{
  "color_jitter": 0.2,
  "num_classes": 4,
  "weight_standardization": false,
  "blocks_per_level": 2,
  "init": "torch_default",
  "momentum": 0.85,
  "adamw_lr_other_params": 0.0023,
  "ema_decay": 0.99,
  "epochs": 43.3,
  "adamw_weight_decay_other_params": 0
}
Rows from block 7 of a small segmentation model, named by matrix and row number. Rows with one number belong to one channel. Each number is 128 + 24 x the weight over its row's rms, rounded and kept within 0 to 255. All counts start at 0. Numbers have three digits each.
After each channel's rows are labels from the 100 images, of 14848, where the channel reaches its highest value: "top examples" is what is common among them. Only what is clearly more common there than usual is listed. The data: small charts drawn from random numbers.
# convs0: first 3x3 conv (model.decb.0.1.convs.0.weight, 96x96x3x3, each kernel summed), inputs 0-95
# convs1: second 3x3 conv (model.decb.0.1.convs.1.weight, 96x96x3x3, transposed, each kernel summed), outputs 0-95

convs0.55:093126136102129126127115175097041107211123164130110107127136129147123105141174173170129121119154147152121137110135138104112115114110122123118133099166143112137036118117132118143179133121144125144145103126155109126121135138130138108109131138138112122118125115130124117097159101130127121124
convs1.55:159100142078107135115097098145178161146170134168145179130156109131131160119118114147105160133135109118115113096119086136147135133134099137080127107088113155101146138086114132110086163109142154109118097100159160149137117147138118108116109098116179154140172123137126130125116160133126104107
top examples: radar chart

convs0.88:135125121136152113111131150069116120148145103120095100145123133117075139115126133121107124178167091140148155088120121116112107122098111169071124132122125141112113086101150128129100127115102137061114135114124135155132124127114162136124150155130137126123140180089091152052125141147120144142
convs1.88:141121137133115138129124100163132100097152131096147120117150100130154117106130135112146117086115154130135098139153153168155149120099130076111151145175113139174142150160134139144143089117165081165112132109168087082123144121090124138160121135152122104122140145107110114152162152102146100067
top examples: radar chart; one colour; grid lines

convs0.86:102127125120135123135133167141248131077126117130111109110130126122130096108103104052132136123123131115107116133134131107133143137143142140130116126093062094119131118089138144144118130140128125138128121135152104128169070115134122123194122155127146128100129135107114135128117134137146126142
convs1.86:141145124155137122150121179146116144150133125119133182111164107140128163094150083111106135098140076114104118119135106101124154142107140114133158155122135153127131148073130134163095148128114117125117086086140182119097132171156166125119111084110194154129129141123131137145111157132127116097
top examples: horizontal bar chart

convs0.48:128064114124097147148116107175141111105128126145136150136124101171126138151139135124147068145169143128120143125144115115136181105077149164149142142103142136138140102153145129133106107171126108163182155135135137119135141126115157150161130117138116141151092124149178098109127164177117112159
convs1.48:136158135125153146100156114123092123131144125121116097157109121099141115120108121120148150126103137110115086072141105105087113137117107078083092125101143112126126126131092124098138192098132173060131109149143152153112160134098110099103118111142114116089138180118141119124124119127112156100
top examples: one colour; histogram

convs0.11:101124141139136146149124118133076129061121121113091086113168115109121085156136121140131133158139119134127119120153153178129106130132126130137134099133172043157126124136127111089141129145141128139116138146135076147103157142129087096106161144104124144053131126124130125131123094145146124127
convs1.11:145142127087108077113126099104154101115139153146176130147122137110140105159100162128147112131149141127132117130121127079110115133149126098134107150119044168156107117077114130127114058104116088120137125108168135113162125100133112116152115126111114140149120149144123145137091087118098105125
top examples: pie chart

convs0.18:162126115119134112148132173125127109108112152169108098139167130114125091135141200151122130110107123141132127104143134128074131125116119123139175112112098092134154108120125104201176106134143143124132103126145131133111150117132176143131153146112060134144113115119121119135125053132144136127
convs1.18:115133117164134142122099126103144092118128096104125144143125155163149148126096125200166132133133139157121126103143156094129112092117143111096108118152142154141129109160128167125097157132121143161096110161116133132178154190137070131136130115179080125161109123148122147137107095146114128130
top examples: heat grid

convs0.22:121140129134136129143113132136147087066101121088106103119113104117108134127148141140123147120127115113148123128119143035120106125141130130129127136072124170111060128118126107154115134127128122139113126121156103158107153130137119145091160118167114166211114121131131137140176103136137122137
convs1.22:141123140131140121123155150102103129142135110074126164133152142122136083101162082169113076097129161150113145135141103179137158133153116107104132107127134118147177097102124098068131144104105103129135160143131119130179145078142115127162137116077136120117115135126127100136126162154123104134
top examples: legend; heat grid; kind: pie chart

convs0.6:127156187128136147142121140130130122117162129103134083049106167150079106158132110130141142138110106161122102156144135148117127132093109073132112101106127154147141145126120127145114133152110155147126127095116153140116121097128134141133161125110112096150146158162176153152125123185159102162
convs1.6:138109148122079160118139152136131117122113133125148164168159120143120133160137148109153140113136123111169156079173112103144126117089142163128160156096127131115104100127134115124151116080094139124159146155108150083098118127146105144133142143173124094097118105094123093102132119097072093093
top examples: legend; pie chart

convs0.72:157111101117103144184124102172119120119117153098128142079162109161156112127130155139133093139137120085100118123122127144115134122093114132161145122128150139156118134098124120157123094110130061130129109124113099152092113103103167121118139152146155128124048141154112118139128113146147072153
convs1.72:105101126133170094083135157112140145169119114160165141178134149110135120136152130140127162110163161172156094111131120111137128122161108131137136150124128151095132126154110131105141163106130192139146153146129140112152102174120125126119151153120131117141176080120115138096075122147140178141
top examples: pie chart

convs0.91:118087130112155143101129127159110100130122118103109149117102158123091151142124169109120125155143108137123126115090110104115081081103147108151112089157137115122123145129179106151125136121136068129136128162140115128130132118121138125114116129138155140115142161121119104156123138124121245158
convs1.91:090160141145117154125145151144155136122184142118099111126097129113123091112123099134108149076136071168136131154144161131123169141126169146117143119142108145158106171139097158117118123149169146123111106076108141130099158149121119122153080119114120133128111137138113143105133140141155053127
top examples: histogram; one colour

convs0.1:131113163084132130114121133112138140122084132117110147096134146122160115161134119146132125124111135134125156118076114118099105062109084122041108130125131107115128107133146136119135101100167072157118133122135141121137132141133127160135147145122125131129064117077091116148119109122073115107
convs1.1:143093113138115191099143143137101075139121158137169109124125146110070125114133114151158132077143159151132152129150119141142109137101092127183113135152119168143074131128121143136131142135093143111143129117138106131103136126106123136120113112110080075111144164117148160092127120141179107121
top examples: histogram; one colour

convs0.84:142111148152170134139122142147118120149133145150145135123112178120139129121154114142117161168127129170117132144152142130144137096185150144160184131138115127119070147106150152108102157151111136142125174157134169182165133101132123144106172155175165121104123113117085108148151119122152127143
convs1.84:127134105138096165150132134103153113167142098080123151130167102095158150161135118172125142086149135132129132115104136171098109141099126105110088152158176133124105129156113136150133103114126175104105063088145164090123141109137123117112109104133101118125125140109120139136109168087112119104
top examples: histogram; radar chart

convs0.50:135118116120095120075155141107149110122095110114134128105115084141143099136133112128129080132112078117104114096116128140119109151189108077133171135126118130128132117135090089133118105123135101199135118092123131137109134134128103152130067105118130133137125193131097115097129118088103119121
convs1.50:085121125113154134087096150136144116157140126107172115174129126125083118108105132147118095091148099103133116147157127186183154124099102138074144131154130115142128131154121137159147112136163090059096112124110126108118128095099145155120138112171115105120156139118145132114107117133131159127
top examples: horizontal bar chart

convs0.62:085124129134143134135120090146077138114102125092127106125117119118123101118047131054103122146143120127116133120124135125130128123126121121142168131077156140160118110084108124104181111133139126130139151131160151148067085139133169108070137128133099150128125126118137136148153128139129124090
convs1.62:132102115126123132143100079083199115101122120139101126109117088137125138136171093122141152159103133096111120137151134098127133130131105144111117134098169141116114160127118145090056162140143131134131105123091137143117160129106088094132127122094143086164156143127136094122109134103157173137
top examples: pie chart; radar chart

convs0.29:139090080113132111155132138114127128126102142128152092143137142100126114141131099132142132108103178124149072153107143141135154099139139140160150160135129150150125133129047119125115128101124125115069136121120135173155135121137159116126119116139141108115049178097131107154115121123097093146
convs1.29:126150139147128096131128119113127101129154089115129142126136137102145129132113141085146126126170024103139154133114112147132088146122085099105107076110156113119122116132137155077110142096112144163131111139136116078099107123145116129096146116129135114113094089099129131102113120076134145132
top examples: pie chart; ring chart

convs0.53:154118121108159122189086136104147126120102117122151107104114138100092136145142112124142135161139071130152139108125130130132100173131151043114140110104123116139135153120104121133094153148141095105112152137122125142137101101118131164127070134102107128132098077125151104179130133169129126128
convs1.53:108122094103119154108097127118166151125158138147148147180164097105136101123111156132128107103107114093111085108092176162127113108116084097131077116124139104114105127136140106093121093123112118117136106147130185119157112108119157154121181124146132102106111130132142085117100101087122129139
top examples: pie chart; ring chart

convs0.79:145090081160118140124141118125120140111086113116148099171144102077109140130136145136174049133155067147121134134120099141138107140124125128132146160124161110143144136126108135127151139174106111123114148104138155114114126089079116116083109114136160099109144105123116141105141131105089169139
convs1.79:116121153124115089127094162131179106120139134125096145082106136151121089120134086137089146116105139178135127119134131146152106123173126132123125092154135141136074129136151117152149104133162123106158114123155099160186106122162134137183149145158129109150123172138121164151095140146133144095
top examples: one colour; radar chart; grid lines

convs0.0:124127130123132122147106122116110126136140114040120115119122122122133097136148108129129130138144120125127110136136124087118112131136131127126182116075131070146114132088129145158121121132130119129127135127134128162097102150120098097150140136141118126040131122123126133138015132142138120107
convs1.0:134122148137112127124143170091160135104150124112107123114107103130132127151104176148092101133119134089130116109141160150129134126147145116131077144146069157143126100094114093121129132136128117143175134088157116114117113098100156088181129099075125149058118127115115169114101142121112126120
top examples: radar chart

convs0.15:173137111163137139158132128169177143093120090082098113096099077107143086153119149105149109146111117117132121114146151129146113146117147124139092135135145101130058162166121144139119107107137136160129099149111112130142097129088114158095156148117181123159122115119134097119112163127129137149
convs1.15:104135086119127117134146128107137096062135157142128139166143173155147156101100128148093158130121125143094116158123134147125111129136116143148133130079103142175198099111128129082129147147137133137102160106089150109153146134139120103130137140140098124153151126140087141160120065145135142104
top examples: legend; pie chart

convs0.73:175122117129126125139193090062110042132124141099120164122181127095122136123137135139161125086138143126132123123131134116086166128120115127156136126091129097114105122128120123115095120107132140145121117127150154134131096163124127151142169126149139142167138126125160102117118183125126151092
convs1.73:113144146096137146129138071138127124145150147142115111124124107152100175127119153170069157176133107129151102159088123124136140115138154115120134138134144126129152146120129117065160166172111113112086155144159127111108097072117156108146120164141152131148112143115132179115112102124157144141
top examples: legend

convs0.39:131143174126168113131122136113143139128122111127131113065136163095124109121116149127149152133152076063124139145126110101107110121078043120116111137134128120113141084125099108124138167077146185108155126115122140134125139133087143127146137120134112128126125103115097139093116119098093121120
convs1.39:101109157115112091140097175149148089143128146124122086135104130152094143115118079150114140131068094154117121114129123167121143119136182123162142125142145092112105135149156151155129075148113057113125096091128134162135125114163110128140128093147131114121141166157111136124101119136121145118
top examples: grid lines

convs0.5:121128113130135155156153135097123124123148113077146131131138145113182106099138129123128135100077177134117087152106135145131123103198114099119132198147120121119140120140112081125152110146092132082135106162122090147119140134116121135138108103113133106128149145153124107138112118157176150179
convs1.5:162113143119095093162123125133111132139088096142129092133123145141118151175109126123149149138162113129128139105158134116138112152086165142124106084116154127141154156124128138121126155125191110190127142099125163114104129141170142168101162169141103168113131139145126116096119141096083088124
top examples: heat grid; dark theme

convs0.42:124126103114103131121128129108152103135107110124086145168132124126138113116137118128137072122132085102075134114131127133138134130130100124109126115151126124142138030128111119129123104143103131118108111082126125186124135127130130125130077130132122159121132115107062114113120115053091131169
convs1.42:115135152171116157156159135127109145116178163118133150092127184154099094170129136137146134113091141113175099129160069131136134116137109136113148119133122131127113141110152156136126114129112112132114097098070119153143119124142133106170143086140143124164136133150180146111080115084131131112
top examples: grid lines

convs0.51:124135139132162085063135119121130138130121124117108096127148141111095122139125110124130122135093082131109106135162100130116103047130084082117127142125136122135144124134083131132109124113137142125136129119117136163144135139121129113131106158123126136129127005121117113133120124150094157137
convs1.51:134125096106110230100156121134125117100154122128145140154131134096149099115069154100142076105096103133134120112095151143130175125135160124180125108133113157103113130127107142126126148128116136050112151149111110162120126125139129103120132110133145143118114155118142125135099142112152137122
top examples: grid lines; lollipop chart; kind: radar chart

convs0.28:154138127089136112109098151139136145111139114156166139148137152137143160103136137119170107155150121093120112117112083102114139090124115122159171115143135150187136159119115120172126177109148135116094117167109111133140152114075163131116113113158193152097153122149084136134118138117112105110
convs1.28:158093110146143143134119106121142113133084153102105157087125126142158110122109125101109155086078166139134132127114128159162121141146147129087125101110104101101158109113128117077122100150065050168135131092123153130121129143112124130140120113094114097127149147135146152133144143120095120161
top examples: one colour; histogram

convs0.31:119132095110123134120130126105123124128087127125099139104134125128119103095121095137136102112139123142121145106065060093104108082088095120041118110147140114136142127129137114130127087111083053145163116098116130121154143141105133117123143119136132155123146123123129171150135134134134097152
convs1.31:167100160126139110104153103117144117110172141167099132127129111106152138109137132146139097142131147102167107144126145139117091165072177087142099163123107105141109152147096164163109116143092143107104151131089114143131109132137148127164133130146148104131145101145123072162152079126097130132
top examples: legend; histogram

convs0.76:107122141128121131160127122161129165104110126062099135115081129128122152112124128148112121128143123111144118129111133184123115136126128130134128087110110070161082132141115112094163132131131123119132123136121169154130162123132089111109143118086143126005126129127129133136132131134151119118
convs1.76:116139150147121129105156204107153121087146107105116116156113123080147100138136152111134080116120127120111127124133142114118130110120128118134117163207092130118101095110137081129101111115120143162135143122160108142168092152145149115135131086131105163187125163142104142113140138118101146120
top examples: pie chart

convs0.47:111124151137110079156122115121128098121135170114172120127101127087105080147122162112113131113165104113130128109130093118092110122121102114129123137112110128146105139111087091120105113159092128131135112107133115234131131115146124115128166129111133095098163096116084105156116131112145135152
convs1.47:119103108171203174129127125137117127125146100140107151111109173145155124129127108154135136168135112140160092111134106164142126133155146157193176094136160126084114106096111120119148098109162133133112093106164135102145128118115123109094158143115131144154133117131122114147137138169156107156
top examples: legend; heat grid; kind: pie chart

convs0.17:166114150133138111088122126124123121123097129106071125107137109133085127110129124145137141126111098110128165118081124121108116100085100118061101145137133123113126125147118131134126126130181076131117139086145134129136098138119125139104125182122168127139054097145121073125104153116099124151
convs1.17:114141068143115121134125150162116131140147138110140096169118158088141152132083163152157127144136133126113119103112079123153140111157164106148143138128124091145150125136100118107081125122072150124162130204114173144131137136103139100130137100111104121111131157096113091100105137126147162112
top examples: one colour; histogram

convs0.30:086130133136132143130134083140108139053124129066142111112113149124134105133197145098127131158155130132127133116124133135161123126135126134122123116114150122131156136080114111057110132137133130134143142138031137154096158139151145121085145152163094125137118129143137139130142113123138125137
convs1.30:131161120148139151157127103164086129167087125126046120127170101180121133091077169126145136099139121123139162134119123115149117135123170146126122137100140097135101106125151168137143147130114093122110124111157153127152054161159116138147112127107118115114128126139136130139126109139166123120
top examples: pie chart

convs0.19:166100115135155140151136117145110128137111126131114122099138146126123149098109109122128108116135123058143146106092138143137136114100134110176102047140128142100128113150111110124126127027111093105180107157136109113107099155115112138104116131139160126146109116131132165113120133097139113136
convs1.19:142137128118103129132120119133174122107180133149135140147141145108131119125112144152122177069118111138117105133143192142086138129141154117075082133145135127138112117135132137119144165167109169170061126111140130118100134091096127148126149106105100118116090139129156118106149127149111087091
top examples: area chart

convs0.74:096120125138100120149109126128109113124098138108076132169138155120047104114125148141103080142127118115065151087154127126164155147114100100136182152125136145124138181111140153127140114117127128135132048138131112152112127129091137133117092118131138148118137124095110101118151141124133136117
convs1.74:101118121098096122127120133106143130145108115125138119068145101150139130132110083126152123122107143109077116132097115127125078121150151137168134112123153137102129049113121107139144140085151140074084137127130117119143090109123142134121088170121117121114075099097154140099127116121112079138
top examples: heat grid

convs0.38:120130157053141101109132124109127124127142120139102107058124126138143132115125116136130170119131112100109138133125146125121118125178106086114117130117116117130127084119090080121102116064095102101118104096119124157134134127120142141131137102128121115133092091073073111095112117170126116101
convs1.38:096137136130087139120093144105148143106087118116115108148141155139103123138090099123084128128101116159143117119096136183109138122110099116138069132128140136126108110138124161158151124178131139096120151188173169104123132124175129107091138109119151086117083137155113127153122117139118095103
top examples: grid lines; horizontal bar chart

convs0.40:120147140116121158115073119137129139144140143122126123124140141127125146119120124088122131107148125112112113097141129078099033130124135125132150133090115114102132138120129129005119118128111144137131102126188132122134133106120152156139117127120140104103135125161128120171129129132134130170
convs1.40:151138096148115105132159135118168117169129133142149167147153107153131156131132150147128067146112154130146141145142155103168086109162109117083137104128121119073160116116133190162150091152111128129138179120131129141123116100122088095107136107138124125136153166112152122100152103133141135088
top examples: heat grid

convs0.49:107111168144142146105126134150140094120165132107119131126106145096122117139131129123144136168150144120118138133133078151155137137121247099206152126131126110121131121164130110132115127130176110097124134103128135175125127128116145142153121112137139084132090133126115115112111111120153159143
convs1.49:158128095116120131096120148086064163145094082125100176159150095078132126129158140116100136152127146137127124108139140149104124143132025145098099146148157117138139137117104158135143120154128145127098124144137131092146120140126135126110151156112093158119147155111147144127137113139109148126
top examples: histogram; one colour